{
  "n_mels": 64,
  "hop_length": 160,
  "loss": "l1",
  "kernel_size": 3,
  "nesterov": true,
  "orthogonalizer": "newton_schulz_5",
  "decay_fraction": 0.2
}
Rows from block 4, named by matrix and row number. Rows with one number belong to one channel. Each number is 128 + 24 x the weight over its row's rms, rounded and kept within 0 to 255. All counts start at 0. Numbers have three digits each. After the name is the row's rms in percent of the matrix's.
# convs0: first 3x3 conv (model.blocks.4.convs.0.weight, 192x192x3x3), inputs 72-79, a 3x3 kernel for each
# convs1: second 3x3 conv (model.blocks.4.convs.1.weight, 192x192x3x3, transposed), outputs 72-79, a 3x3 kernel for each
convs0.68 099:155134141196155149114098108108097121144120146139099104129114124133107126123121106156122141169126102146139094111129113129124138113113139097131136112143115094136104126105122141143165153155158090120107145150119105167121
convs0.69 102:115122098123123112105111143159107146132109103139151123127133159142134137157130134159155121141146113122154129112146082102119091149134114118128121173085092137139145144120119119147158130114105121146158082125148098142162
convs0.70 100:123150124116123159175113107127140122122108113127127138104152130109141122142139136133131127144149132186182108131090126084100115151137162137092105087141124060205144102111120127149124119129129106097139102115126121142127
convs0.71 098:100203175127150142127147095153149137107130107124167157113141092092111107115085124074112143103166163118177140120152165124143113150168127151138147103144116105096103144128129147125113130112120130101111142110102157081094
convs0.72 099:106098103170128145165173176120120116139156138155133167139119141130130136109150119109096150097069130129108100112066136115111128146098090079103106131125129085121152133126133129123136087109129121171130113121097116101119
convs0.73 098:065058109125161120182152189110119131146159132121113089136150149108139164076094172115118142130140153165198157182166119148139125109140114171124134089129121081118095137098115135114121114158142139142152114139097111105119
convs0.74 097:101098091143127144132114080126128130118106140111125110115111107131106129114086113162108066131133093174166096147192156104177127088088098130083167146149124111135122158159117122147139121126134115124150110106119103111129
convs0.75 100:146135125119138158119126124138115103119079113156118151130136136122118096132154140125109091122119131152129164125079092114092141110122130102137142124115118111109118128135126124134140102125122141123114125130107103115111
convs0.76 102:115167114109140112123158125138148174119127145117137134100099116092084151093093151126168131130134163137155192155176114142165112133133109096126116117089090124059111138137127132111108122106109126123140128125152119116132
convs0.77 095:169151126125108088169156141133160115129075087132116123100081088129106097126114104124155138127184118154160145102093121127122104138118174111120112059128134096173116105131116141145145107082117131103117164136135136097095
convs0.78 096:115135096101074065152142091100072110127107139109135151142146214134124128160208165149172151133132138123148156116120112123151121099124108091155112069077069129098091124100082122138119111127132099084115138157138118148144
convs0.79 100:144110115141159124129148131142150141129135118085111104116100157129150112077123123137113142124136126080103141125105092110105139145125146166157141083100103156132099121150134122132141124123135148164131125146126114138140
convs0.80 100:071065092137152140105126134118152122153176125125160120124107108098076073111116133107133152162128108144096124138134133133125131157149180152134086127091115136160115117131116125133118113132138095124117143119115123127124
convs0.81 097:126090150101109128121176142125121116128183163112095127127131129104151115125112125127094120113119120144124089110105136141147124131147125111122140124113141120079144121126155133115132105113111137144109133146101144146133
convs0.82 103:103110100153150140182185166117115122127109127103105120119131125126094116143144135134117134174162115125144148115111134101113130131149126149144170160081121071111136147141138095138121154130142121151115095094111117140134
convs0.83 100:157120126127117104100139143120125120107111132112147136151175156106135138105090131162174158146152142129061133122103100127116093124118138139093087117140120128160147100129119115141128117131139128171149128121144107050146
convs0.84 099:108093142176170152154189110125132152121165174104108114180173140102166128120123113127139149145157158133170133136168147101115137115114125131090182087095177138108097122159110107113141132123125137153148143124132126122121
convs0.85 101:072097167144140153134113141137121130166126141125118134115120156102112131110086162125111164155139148151167144117103117129113110097103119191137102089114160064099126166135114143116126133114115139123114116116122115115120
convs0.86 101:110137142133124121127137137138117128134171147084068091128100110130119131136120118126149154118118141114128133119109123141126126143142153120103118148132109128108150133140133145120131121139126129148125134120116132088113
convs0.87 097:123197128160168124133146133151142139119117132122152113133087107162139140158109126093048101134133132142137114134159155115126117080098091119117122164164122144130144127160158116109115102134138114119098118103129146128154
convs0.88 090:139104093118125123129144129140145095132141113126118120102108111118123124150139140089147137114139127147149140100090103125106096154138135108127152070128158069135147128113118155106126130119145143132077163142091144133106
convs0.89 103:048073230105117153188147075122134098145125123111089135124125201138107117136126114162117097140095128150140078143126156131118129115089105162150107167133105133144162127106124153111122147107141156114109140126112121143117
convs0.90 102:140134138139150133107106129147127131062069069206222181142099085136131121138137114137129139126124169147120149115093101135146137088076117142135128135120135147129123101103123156148153122126130121139120136119124146136107
convs0.91 095:095116100150151148095117117133143113105109098122123140105124125070107117088125123138109121176123139153161136157125136157150114131124108125216153132194221125133101144154126126128116122129131125149131147174170134154134
convs0.92 095:126134125153155129088124104128154144126116149132165142110134126142120136123119091142108114130122095132149141120137126096113097129131141046093109094135153128124091150146123130136129127147126132142149148163169133127166
convs0.93 102:138158134132117139144135125152146118119154144146155119123176134099120119114113099161128118142106127115112126132145126148170134154117123083115118115143137105126127138165159135103114152144126146148113129139132108129119
convs0.94 100:145141123128139134118129112139140127132119111124114099153163119129157129113145143124075120122126110124131078142097138127126148117132132154135077133123123116105118146152140114131131125103098124130145124130122121134092
convs0.95 098:115121125145109108069088100123138125094118103111098122145092110124141108118113099100096100139113095119073103124135158117150123122107128150085119122086074072123113135116129119134141130122128128132101099143118118088115
convs0.96 101:130077165125135139113113108135173120109151127137117138106211095129121131086138105156059205145066167143109138113091147123111125131161107165120062144094103176108112125136142111143132114157145146155128143175138135168127
convs0.97 096:085113099144132149167164128147136125111116109145137158155156126111119097124120096144140111091125128102105106119137149136120083119151179129109094175118124107154136118142137133136144143141142148132149124126123102098112
convs0.98 101:130143122135130124116143096143126129112113125139111125104122120123106114128115108106172158106150148131117138108116136132149145107093114060041066097041096120060135129138149126129135133142147113109138096091143117103127
convs0.99 096:109123109127119123151160155130141135115098146128211120140138111128141153137136142127112122131114114119133159145111141140163153129047121148145085133098130169088159144107132104139135098132135119130118136124123138140130
convs0.100 103:140139108079154144123127132109101150139088112150078084106167164107147154127126143092140129089147122076147120099117102143128127120149120114154125110139108084154134119143103145128100144146137117133107097106138099147123
convs0.101 100:121120083116137153160182159117130109129102114119136144142168149121116123121130171159150110097126149120106105129094104130126118127139165112131109132133115099053073130121132112111127141147145126102112127136118133139168
convs0.102 101:122105139138172168154154163122112128098155124099107099163121150167131136124121104137164133124128157106122141094162104105120091111120119131152097109102118128079102157151173134157164119096133129178156123158146108127105
convs0.103 103:112124139132128147132137118106080085149119101158255215097093104122120094114129118142138095107118115108146153131088124130126130120077112094140147145118118104110120144107149107131125133123114121120101166148139114117109
convs0.104 094:174120138146129136048085120112154143131132139112126112116112110128154123141133115144136107113146133111145133127102112126115158153148134130126122135161186075137116119117118152138125136161138123090114111118122120117151
convs0.105 096:233121027114138137078152214148128146138121120165132122113121148134100129170136159087127137136114132148122161096142160096123138149118106083142146068153166141135132136133131121117123126123117092105118129126123138123112
convs0.106 094:101109147147142127093167161110098072123137108100120132110111106099109140083126120174159140140167172149172176123112091116141106110132068218131090139127074152125089151126133149128115122116142119117128127124163135124102
convs0.107 097:131118094139135100110117114136114150115103174141142186149108137130109129131150128137181122130183115103135111085134130126114126133157146163164103099105130132169153138134132127135158119142147153116113150107116126139128
convs0.108 102:142125164129096165103138144148153143132152130124108120071137187095177143119192107138052164127062161120043200131119146105123138092125150095144103096126098107123076127142116140163103128149109106141109112114124124124132
convs0.109 097:146126118130138130101111093129177123131131106157148152133127145077100139108153159112175155139168145088136132136120112156151159143135121251250214125145111144166137128139144136127128117129138120098153128109120107132103
convs0.110 097:124154116133151150119160144139133112121141115128119140125117094137138144131096105144050116171118117121126114141133142103146114108110128119161117127134138124087056136128128110137136132139131128150151130145149127120117
convs0.111 102:127073151125112130126156122118150128131123129166136116138243144108136127140013129085090123111120119127117115117074133136104138135165147124128129135133129134131113111130132115112130113109122172115127145114141102084145
convs0.112 104:149154141117109136139136117101096100166178146163151172153153158113111137153145157144109135150111136175123150101103104131128140153157107137114116107090099115121104142197173113112117128122112135127141109115127144145124
convs0.113 106:134142119066098151117120126157108134187121092103097102112126094146113104114093140157185136105145137143154131137110088154126100142117090106125155166160178124107135121118128136128110143128101119136136095120161175135134
convs0.114 102:109097088133123128142123119113076108153229149117057081129096126123100116137130143125124119135133127112114128115138098117096130122153146147151177133132127148106146142124126127142140140132142135149133125098111141110129
convs0.115 100:091153148100125093116140124127126153121146114135139154054109145100152164136153154084150154091190159093150127097104142110122121113149138147160099102136132073170104150113104124117118122147126149132091141142136124111116
convs0.116 098:114085133135168130105130129131147160121124147075094100107120127099109128112116121112095129109128107134151116108118135113145098121143134094095087139120128152175165091081101134156141143144141101108138116104111104116115
convs0.117 105:113125122146107186119136166129130116114149149135143146210139162145100194090092183168176166096108130132120135108107133124122123144144127160130121134109119089093110116121128127158123131135120124138123143124113143117106
convs0.118 099:143142135123118131110096130121102131158089104105074125155117161147122113143133156146133125112181118091115118126113096113120081112112132099124113085138155153139166114114101114134126139153144130153155124127120129134124
convs0.119 096:123113117114170146106107128155136140130168140114116114122123140146111158138106156118153155149138175143212203134147145151154148064089097122128101172124103136166195128121122115127145109115124124136136127105135155101150
convs0.120 101:127130113104114087130149125123128132154152123103113147186161154145146133125119122127127130131093109169164142136125141109090122120114117113080059078093110122155148126129129123149124130120108143140116145168156129148118
convs0.121 101:176179116118171169172153159142145134143170132127099100125128117135147135095110092149139098141138082125156093130105102136108112159130104119126091123119087146115093114117123134116117142109096142137118133114115114121138
convs0.122 102:122152111180166149130141149108157126098149091145155131104112144119099134104151081145160111153163114084033142109141150099100103110109126115098124098117141117151126137133126120152159150147132142134107147138132100095100
convs0.123 095:120113083119118107169170162163139135140129137147130143178128096141118097095077080185174145116122095115145147144128129149128133073106088156162200121100062115096074135124143127140123123119137108114094128149126140123111
convs0.124 103:118100131144153144118132111125137143128128141081023065109133157123119152125142155142101131129113120158131140093082100143122133088099131087091133113120097123146130137136128133118124144147146113129111127112117115119138
convs0.125 102:110127090121158122129123107113153166140145153157135146152124131155092094125105079136148150165162130159154145099143121072080098091125082109094108149147129112173120139134144130117111122154132138139155126135154129137149
convs0.126 099:085118108160162161101099112153163150139138136137111078102110127171174140132105142119112120126089140130122149163147131135168129115109104150134155087104151110116100102123117122157156117110118130105107141137176138096103
convs0.127 102:139106121147110088128117092116132134115132134091145140100095144095098157082127141132156200136152182126177135115095094127133154130128152085087147092089114121100132115132128114130134107125126120135119119129125126124142
convs0.128 099:152147131142147159144178146100126124102137118108155115096147126127185119119167132094118105158182135180157098125110134099081104088111080135125115214141157125069096123113117099125114126137133153137116121171130155152115
convs0.129 096:145129116143149124139169144127116109101159131130124123146144137097110126112124127113138145153181151115110103112103125082055070089110090136138126160135116137132158138149145157148147137116143136145100123122095120133084
convs0.130 100:157156112121108111083075125130128140095102165107074108144141155163152157162153173164202105140212173085114145107135152116141134127116131131092110082122202125120137126109111088095103124146144103120109135121110142134133
convs0.131 100:155120119092130121141141145133102119093162137150111126165148111197168114164160137040166135073170118088142133115131125127116108122154142114097119130075111108114137124111122111130126145109125129116109118129119112139120
convs0.132 101:109171136164085110128101090124121105115134148144171156116101129130133135167122123119091113135129135126114138137125107144080140140100161108076097117111124162118142149146119141113129141136132134133122148133127128136121
convs0.133 101:138133079060136162160115088125115106177143137113128135111087098179125120082093108133129106089118113140147108138150115185134078140126102116126155255153034111100105143150139123133136118127124122126155052128185109107129
convs0.134 100:114112090143138149132123151107092110108151164142136119168145143123169097137167144137145142139143128163143115102107115116152153138127149133105088103145126153128131117106131149168159109122142118143123085124118112134112
convs0.135 101:135122152127107152095096145109153132125142106103105126135093131116097118126141093135155143113101119126125143115106132107102139127130123151170124096118097099112137129130148122117127113136138100155078123108102115091124
convs0.136 098:137112099126144170111087123147126102196171175128148101105118156142114139137136128145104099168164152108111103127150135138157142102125136103128138132138143105170121134124135135136123125116147103106120103095156150178181
convs0.137 100:118141119127143129124150127134165125114128123133103121139154159125144130120132096130159111153140139205212186094123109101123100109145101083068093101128129090114107116120093109106118106153145125140100109173109119152105
convs0.138 101:108085084122137142120121127147126142115134139144195155096116099092129089122105084149196180132162142102096079133125115116126113128130135130112093141136119137163145115111119148133133134120125120106109108092101139113117
convs0.139 101:133127111136114115145138089103148139100117117140149136152122120137153140120094148114153128109127090121137116103125127115118114164142176146200148122141119118083153141104148134145144121155096152145119122131111129123092
convs0.140 097:134131095117081088107093103146132148113133136111076119110175155114111151156120125116128123152137129135110080110093087124126154106144169138105113111121120127136127143143140115138133140117141087120107099116145121110162
convs0.141 091:102107140078123128105143130133114131146172167162145122152135087180132111157131127127123103096065150095106108124138135181118127157135128118091085144140099100125124129131121152144162150126147124136100120162111105129148
convs0.142 104:137107128093125128132117098108112145139106140182161126115197128116123151160056144189110152130120133081127150119104113131114101128153141118119106124118123142075122115114143130102139163101129085080104128124105218187140
convs0.143 099:155141163172128136147111117080068107111135137139163183092160087107114086114070119101129136094121107149122134110122094116114147136156170113135141073115120087136121106096125137152136098129120124114129162090146145091130
convs0.144 106:103101119111102101140144150135120085129140143180116080114138131093106133115106147113135110114171141112163132141144125101112155104139133102136130131128130157122128131094126098118155106133130108168141133120124172144116
convs0.145 097:172123167112109125091095100151134100133145147144175141195154119118138132124118128122158163147179180100127146153157154106130135086098107144107110087075068105127144126137130113117106131139145150132130140123131131133130
convs0.146 103:140133179134162171126118136100132113136156137132191157093161101080168076069191069147132199123139149091141176135111120128109141145109137092124141109128144127135153127118137134115113131143135103133083115158103109180099
convs0.147 100:104157105159162101154171150147106133137128136153087092134229140140174108145121142146121156127125120141201140106170103103139140154173166133084121132132120174155161157100118130118112109115123188087149116116136062135117
convs0.148 099:134151128136139134139125143116114113166162136114123099150171108157135164155166143173164143115087127110131105110105092139123142112114120115122126145117133095107126114128152128135132147146120151165134138150129134123136
convs0.149 099:151121108081102114108114134092126124102109117121105122167109151134093129122165125103108148134144116103078189080130122118146127112130147110085173107107131136138088128126155132165143112127129148116166130083126141154118
convs0.150 100:110131104144171145143148150137104114119092109093089119146090116135116122129135113156141128151163159125154145143188140125157132096093109100096130114144162116120136121124108130136136124112125072145128129129143190123116
convs0.151 098:104123106090089105152143125117143137093138119123145135095099145096161155100106127080106131107107137138143162107117121112122119148121127105098095102135128100084123142165129122133134123116121125112117135122143141126146
convs0.152 100:130127129130125116124120113154130131150136139130097126101100127094127141080130150132123097141129114138125140126131142134166161107127136092118105088109136068126146094117106113123113120135120132144124125141132121149139
convs0.153 098:159150132174090077151112142132126143131139111142136122122105123137135137143111120188066118230131124149158129099097108147106088134111131140114101163163132143172110101104132108140161134127113129105130119107113128112118
convs0.154 104:128125163137143126134084081118127094129116100116142148124114108123120159118121119114106113109119135137106120111118107110119110134131116112137123151152104129117118137124133135153163139131135116132119114127117117128123
convs0.155 100:102091108107125069130164123138097115121118133181146111136111101140156154114144138121124151126138126111141159139134121118115119125115122139158105113115083120106129128102119131107114132131113131125132118123145125152108
convs1.68 088:112119137116104149131141134160135145152138134141129146123114118137142143136095135116117092131119145125107097125137134131102118107087115153116151145133118093143138161153129129118137128104124106082124158096150139124135
convs1.69 105:123141128106120125182170155103143106108144106131178144147156124163141139126114136108103105130131116138111094089114109130140104133140127151120136133103146141118116143152156127137167155127124125134134124132156123139118
convs1.70 113:139167124136127162108116144097111101106106112125086111137159130128115140138086141136111130123121100111137118130116126144119139171124106117126104123161114116130120120179144146165129131171131151141172125184124143215150
convs1.71 110:136107090129142183143122179126112161144143169130127175109091123118121136109125154106114121094100142094118141136160092126125153116138130102098165116101148123100120120120119124134105141134126151094133132121122110114106
convs1.72 103:139129133121130130141154130142136131139137126120122109132112155128108157124133149138110137121127142121113145159184156131117147121133131142126131137135121160159139123152136126156151133124159109147131138116137166108124
convs1.73 108:157133156122113096062089062123136145124127141154173170115148139085122103065105126130104099130133109132151138129099107114123125166098075131112134174123124130094102155147162125117133092106121133124118147156127140128104
convs1.74 091:167166155137133151114130113078067083084054080057040074153135147153121167135120178147146135140117129114164130131196126118147141119094108112110132124112141114107124118117139128090115148132123134173128169178138168125112
convs1.75 102:144153154156149155175167141139107120154140113108113090140113114139145132125167176119114133136154139134106134138205150114116130136112072128121146136114118094110117104143137140120139169132132083088106121146162123127128
convs1.76 110:110117129131127129157123145117104087118106093120114098119133134091125106092140084117147097118144085128158109127148117133141137107112119124133124140160119134150122114129142121127124134129128116110143126122159124101118
convs1.77 089:110128110130159132139123131170156166134116122140144137131123173082076138153136165131123113108119105134138141071076078132154116132134140134112149125121130114118124121150152104128162103153134132124119155142131139141137
convs1.78 094:114112097090100081120133130070081077085084091128131152106077107126131171162210163105120137119128130159129138111108136142124136142155173129124122146119126147126108134136132075101110116145113106146109131129129119106072
convs1.79 105:122107100097097067105111127113130134107109112120122127082146125153134129120114171119111117120127125130114106104043174131116084159162111131110114102114128165111137115131151144121138094116121095142136129138116138140161
convs1.80 103:155134147170126131102113083145143125143150133129135130107104105107128132084107120097106130081116132126123126132150148177134134122051108135141135080113109122147177093099122142118134117090142130104117124139170170157161
convs1.81 106:125128132131115133136116127102121127137146122113143119129128142133111160108110135113113119121095141131106113139152150108106140137157109131117141108103117140101126127129167125153120129114106132086097129109150160118131
convs1.82 080:137151160147138147128129101124128104164175139115135124143164137145129138143128131111107124134141150121103108130142170125166124145091119169137161142122119124142139115113110115147144128160126135091111137122173166130136
convs1.83 116:113109124132132125115147110112122116142154136110151140095110128127122121144090114134101124136106128152063100130127134112104125131086136143112122112128141117138148116144132119122107124188113143110114131102139116086121
convs1.84 119:110124133159122174151111132124124131129131148149143144117129148134094151133082146137144127140147130137117151122130136127138170128107132121151132101152109144108113108102109127126078154115123137137147072098168113067138
convs1.85 091:126153165135126110093135171107139158101113149126121119078138091104141120109152139122089083123110088091087081168165160144159127098122105110139139067138180199162112130124113120091065126123112146148140096103102153183129
convs1.86 110:123099120098119119138124168136135136112125112102075122126138137146120116123117161120119123144124130138120113105124123146082132148215155132142136133118126151122149141133143115121134129189137133119137157135124106069108
convs1.87 095:123153154166150152123115076109126121086097107120115118133122139162163154144142166111125137129119124151174155165159124154141160109085144110115107122130129121098116102131154118129137123151151111118122100144168139117109
convs1.88 083:107138126129151141121137129133119106139110102147135143148150159111106130120090110103104101093130116119163121116092118144126097144143136118149180097143158099139166117122151133111166121080151132099076142125118112152154
convs1.89 111:119128109122154182134163255110144170123136158118136162133167120155142103141129107116118107130137108144115092130137142086150145106120120109121135128111110133113095125138119093135094118135126105106115140105094164136104
convs1.90 089:127131156158160173123108127142140147111092089168177172148139149117117111125127162116126129117144155107118154136128116155151112111107100107118125130148149133122124082115097140159164126112123124115134133132158123111147
convs1.91 098:130129150116136146108110111119132128127137146160154157124098127118112093126103114111084077178142119151136145141152142125136115127131150155145143106156180122119124145155140128135110129127125150125145078139189097109108
convs1.92 078:126122120099095110146142163107117120116146133112114105157102103150137133138159147111117137093094109101112153169178112099087090115127109136137114142142153105131115119112129111140151106097092090125094110146126114134159
convs1.93 097:149143143133103115104111138153156140102117100101080091123136129128099098153117154107126110139145121136120112134157135118114119116165111140128128122110132126126128130153139103098118161192150127162159147132111111098107
convs1.94 120:105123119143114123140150131141147124153156130125120104106190104123154137120108139120078107144109124138153137145129125121115156108131142137132134136142127138100127131164148138145104135126108176089090112115093113136104
convs1.95 094:111137124158167145099134147117148146111142120096125119124115132098154144134157151135122122145143105161130104107163124124154113127165139154148127103171117117145118132154132131107143155152145136124131061129135135134130
convs1.96 098:116128100116107117121141115175188139183189175168165159111089098157065150162106101109126126126134101121124099171111142130146127112144128117162138121167145096140148110109132112107140107131118114097111121108084120085117
convs1.97 106:084096078150141124060078073133146155128158147109120120098117101118147108083084082116133129114100109132119132077086094144130125114101111136108118149108127140119121124129140111097113122129140133124141128117142149148164
convs1.98 107:136138129131140169097115147149138143139124146148129132142132111130125113128113127108122195093110191103079186139172146123141146110132150124114112143135133154146129082098107099138140123155135118143153116101141122100154
convs1.99 118:119113137129113131117100095105108099121108118125104118166137158147160157132105132109113150119117131082096144133125141132123139155125138145116114134108137107095107104094130121124137129118138121149157141133138163157146
convs1.100 098:136150117140140092160143129091079121098087106099094100146159091120132103137117074164204083142164087147166107147162099119117120128101113132142137116128113107133097123143103160109112119115159132131126165142111145101119
convs1.101 112:102099060127130126104159153132135145117140136122133132117093137056068116121141092120121118146144138121103146072078085088084106156158132100118085124066087181173178119093114103078094118156142113134132110111112135131121
convs1.102 095:109098106142127146145155168124138143140155154134127107132130159136160131114173123130138148106113115127148138081142147126142128104081108085108109103101120144130153112133118108141127120139136139195135113154157148148129
convs1.103 087:131128161121156126073117133165177160116108121089053109112107143134111127136116131112129143114120134091150136138131136127143153102123117114133139132118137100119123160166133091107127188186145132135103112089119148106145
convs1.104 089:107133147194149158162136123116148158141127131164162153120152133135129094143144128132125125091121108108083098115104106113129150132145131111142149106129146127131124083099069144139121127109111106105124110158131119138111
convs1.105 115:127117134136111140193153063141129099115131136126140133099100098072146117128144092109106119121114116133139134106129116130129126081099129161104106138109159150143158112141127134141139157122128169139083131130136080109157
convs1.106 086:144142194133120128143125148159174145179187180155171161107093104123093129122090132132142145109130116124113123179171168123135150134133130112056149123096149135101144129140146126123104146126097099080120092079148099118169
convs1.107 096:136143157145155125129127127148153130126163150111156126151120152138130120135145122129141106108112085117075092152142101153123097132117108114131161092123131109120125122134138128137123125117118112108141128156120126148148
convs1.108 117:133128135145146162148140171138157145147130129134121122186094143178140135106105133117099130074121119114137122157132161149159164095147147149137158140123132119154149099127150094137135137131130127149125135140107140138106
convs1.109 090:138163151129117106140141105114116118132129131146133115107119136095090131093111110136119118107104110140127153137127125135120132123132149125109134155150168126132169117141143124136143127148141111121112101145091117144115
convs1.110 092:115113117159140120126117107126130149123134134148145142146104127150134141120124140122133114159135125144144118100109107109154143137103121117098102121094094113112126116120150148107112138145129120130126112124136111132094
convs1.111 113:132138116116141115127169092137128117120125132152127145117125144154095130170056135126122127105129131071176171116117148146134135134106142138095111124126106140115114116116123124111121123114128146123106125211074135204051
convs1.112 092:109131147131120121159167168111125134097107115141134124169133125157149143129146151126123106133137135100135158163176179116145124125147138128125143101103112122100112140144131112106130132156135130165141121108118114129119
convs1.113 098:152136139125145162142133134181180193190165148141145157112143148150150122151140144136146148079107112105117147140125110125138113145121124144129150122102112116131124114100085129124104119114098126105107206159116135145145
convs1.114 103:103101119135142139098100107132115123130113101135131149115110134170145141137134132114125128132152172098110118098103109144111128142123121160117141098098122137112140117167147127097104156160142114143128126141111159143137
convs1.115 087:147141136193154162101098149122127147146141132087072112123105144107124150138144177108127138089112135122104115145117141164101131144160171101090126119133107160135143094149156111148147166186155134140146124121106171168094
convs1.116 092:110127132118137128139118142147168149159164149141147128119165155122166153122139135141106121135123119142142174086096101160177144110110120139097112123103111091112119106114105130150130132139140108136120147133139158124158
convs1.117 096:117114135108125135120117131060053046086067074099077090112152207128167220106179169118132170136142168137170176158125126140135123126129127108135116141166152101148133103128133139153161113152152140105122145137084105141091
convs1.118 094:135113094131140127144118130091078125127113113085104125106118122145169140095137139135132116127146116133110106119110130151132146116111112119093127147098162120096132142143146112124117118125123157133132126093143134154156
convs1.119 095:099089113084071076076067058091071063114111100135111111168195195144135146100124134107118171114096131093091129098113132139132135113125089111095100137124125125122118103138153131136130124123127126094119122115119104086111
convs1.120 105:124139142113132139134117144137127123130109123075098081136144151151107112105106104126124114147124132135122124102150126114118118116090088137128118104101111082126118084076085113119093131122130135099109163117123133097113
convs1.121 100:156138128180157131150126112114104113100112120098082107132140138110112116137130104133133143142164135159163133156151092118122146092096129162129133122120125125121123133155118133138145160170182128152136124122139125100116
convs1.122 089:138125124138159130115152165118114142106130128111158167103076150126141149090095165120147151139133148158106104132222162149153111121112122127113130148130121117154133118120115127127149123089134102111120139127119148083111
convs1.123 094:110098079122144115098121102140158152160184175159163142090080083135126132154119102140129127084089108108113125023055046111142136139141156167135126181146162151160154149155135116164164144159156158137147141126142161139124
convs1.124 096:117082112160163138122088099144109118141142142129118104148099120146146124142113122116138152144113140132117151155130143145147137120133172146134107139137134114098122164211184110092103117084085130138155118090104095111140
convs1.125 097:114112113127117123108104156063078056084079063067058080129148136144123127109091118104124134098115120099134117109127134106118139131128145137127148114137122126126116172157156166144150146128140159115171115127142134211122
convs1.126 105:130122114155130161118124120124145137135151159155162161078109126139182160136143121135166140128147143116152115092093110129142115098110121131134093098119125154137142104108142148140122111136105145118126121133099131127146
convs1.127 120:152129173138110167150139149046050074035036056045033047122134123095125106094122119129131095113109101104119123116159104127143105141117122113131161099140137146151127132108137131099122077138123130154109121159121138157116
convs1.128 098:107100130123128129119125080101103113099087111121125122136125141154118150123087141133159123127150107113129111108121114154159171148122113128146120156125124141087102115105127131119117173162168100121135089130107114125107
convs1.129 096:147130129110113116098129109106109105099100103120115108153151150144144161148112123128123111146120105137091099124113148152151179157156166105101131144103128136099095117104109109088089104078088174146115170125122149121129
convs1.130 099:134109121119112138152162127112111098115117112103114119118097132166150165159164180097113136122099127164129138117123135147142141155153156115135156142144156131126139144157125141133103125147134137108109132102110124103112
convs1.131 102:141136135128114130117135139104107177142138146117128175133152119153155104133128115146131058123110085146152078100136179129139146124129136147137143118133152144128149160142121134143148201159176153152167128092155138107150
convs1.132 108:107125118159136143148143125144155136153132124134137124129136108134148123130149128113145141098136121155144133151167148129085123138101135153128137133114109107093094118103131123135129115144104110098087132130129132143135
convs1.133 100:117107091068115076137155113148154143149153141143159146171144179169108133143133147086130106140124105106110110148174142147160143141130133111129112191121104090092126142140148114136148105135166135090148173120164133111167
convs1.134 092:142150140128139149111107122104119098095102105138134130138099116111118119126131113111138125127143104158158146120091123150134138117118128126125107158163138127142138120111120129131126105118097145131139125143138106118147
convs1.135 093:167152156129146150111108099134138151128133122131130106138116185126132170099125182089151142115128138141119152103090086126143144155114138113142152153134127121118123075084120122164118105117134158170131145140129160129166
convs1.136 087:119122130098126136127100096127153159158168167166183196094140128150145142114149181120103148100120141148131140137197152137132136100106127115086130101090125111067076097098112084103130114085070129113129167159135131113099
convs1.137 101:136106128149124124142146114137170141129149150092108116145165122102127150139159118113115131105113118129109141134205173124108138113103120125116127107116117098108126099115101152142144151127116133103101132133127117134112
convs1.138 112:094114105154192168099112093118112116140130109154153160109140132132153134099124128139151137143153144140150154114129120129123106109129144147159133129121136137130145138143142131127142150158102150157141118157118096102111
convs1.139 098:137127109146140111132159103165201155130182129127122089157130169170163122114078150128106126113088116103073115139101124127147124127117149140137135129149120121082109144188147112149124099200160118132129109122103140147112
convs1.140 087:142142139137134112138178137142120123107131136088077109121101160089063128097128138108112105138132111109098104140163158133149148108146147141122146101136142147145126166161157135085120194186172122117107103091115148175169
convs1.141 084:129115110113123109126104118140114100117116112163154127137145129175138103170119103113132132100123136092101130141134139149124147145110119169150110136138120119129139126149125109115105104119132143121128142110140154112132
convs1.142 104:118145118130121126119126136140117133148138128162157166105146115150114110103109126114116132117121132159184125124140104151150108116136118105113112120115158115105136109164125141144134136092194118074149104143157140181227
convs1.143 095:148117113118106123108125115134119130148141140125116137113152156131138142131118100125141151100102123105104135108117121125140140165204137132125147148166149155147145126157155117127170115136146181102130150135147130132130
convs1.144 088:110125141128145108127135138066071096043057090072074121144141132119121118102114139178143102191130078182171088135134166155146133131117136126121129129128130112134144176131120109097109125114167164107132143118119132106149
convs1.145 101:069107076142151151178158179125129129155142128146117108109101093125118097136108119109112107100109104103115118127168130104097134086090136158092114111091123132113134108102143086096113130130159137139171124131143129128090
convs1.146 107:122113130126130127134098106047049045069068079061075067116088161159121150135090137121121121116120106138116120097135129126138113122133120140153119133133119129134134124123119134127128126132134111092108116131097142117085
convs1.147 097:138161126151160113128125084159152160142145140159165129126149124156125152161132151139071073126102132139117172101155152138132151125109114122121125161127139162096138129102128142138138161160166115082134121095123129126117
convs1.148 117:098120123120129120124127126120113105127131112103124097137151144102101159134154078102122133137096128133141143119185148119098120124115121127115103122104135144144146130123099147131130138146168117114131139126106148121129
convs1.149 098:131122130099094118153120145130146156125148131124150160125089130140151135112145125138124131104112131143089109123178157156142153157170172127102121137100135145090108102092100147133128147130132139123139154138129084117100
convs1.150 103:152116142129128156122121095125106120115117153123152174139141138146144125155148137118153115106122084105108099109177168132157137114098100135100110116124141096082109134145121106163126129164146124135087140128105150121121
convs1.151 109:127138135143138140147129128137143123123141125124130104128125129101122115133129138124111115127119107126114125116127124130136136137122121110129124103133120111137124110118105093094109136119108141147156117112161120136133
convs1.152 100:149130138112124102148145148163165151149160155151159124182153156150147167135143137120168143125135113134139154141135169132122130102092115107082108122109109111097095131147137123135122127146115127162127119150109131146091
convs1.153 095:072099082193160095098132124133149129139135153149128143157117117137158157149137108107114135112109119112124104100128145121118132098112147123111143081092117171108130110107071125127162127140139102113137066125124121122151
convs1.154 092:121107088157166177131139205128141132131126118143137128130110096113145139154105123143110176116111115161159159128125112118112136174132104095118147155137105115122137131131102129140103122132114111115139136137079132107102
convs1.155 092:140140134136117070138129124134120132129125125156146133113096115133148183127141149081133106085120132112160131136101089091113144133124133111134133147161130112111105155136124104097082138128157112120133116133102092117108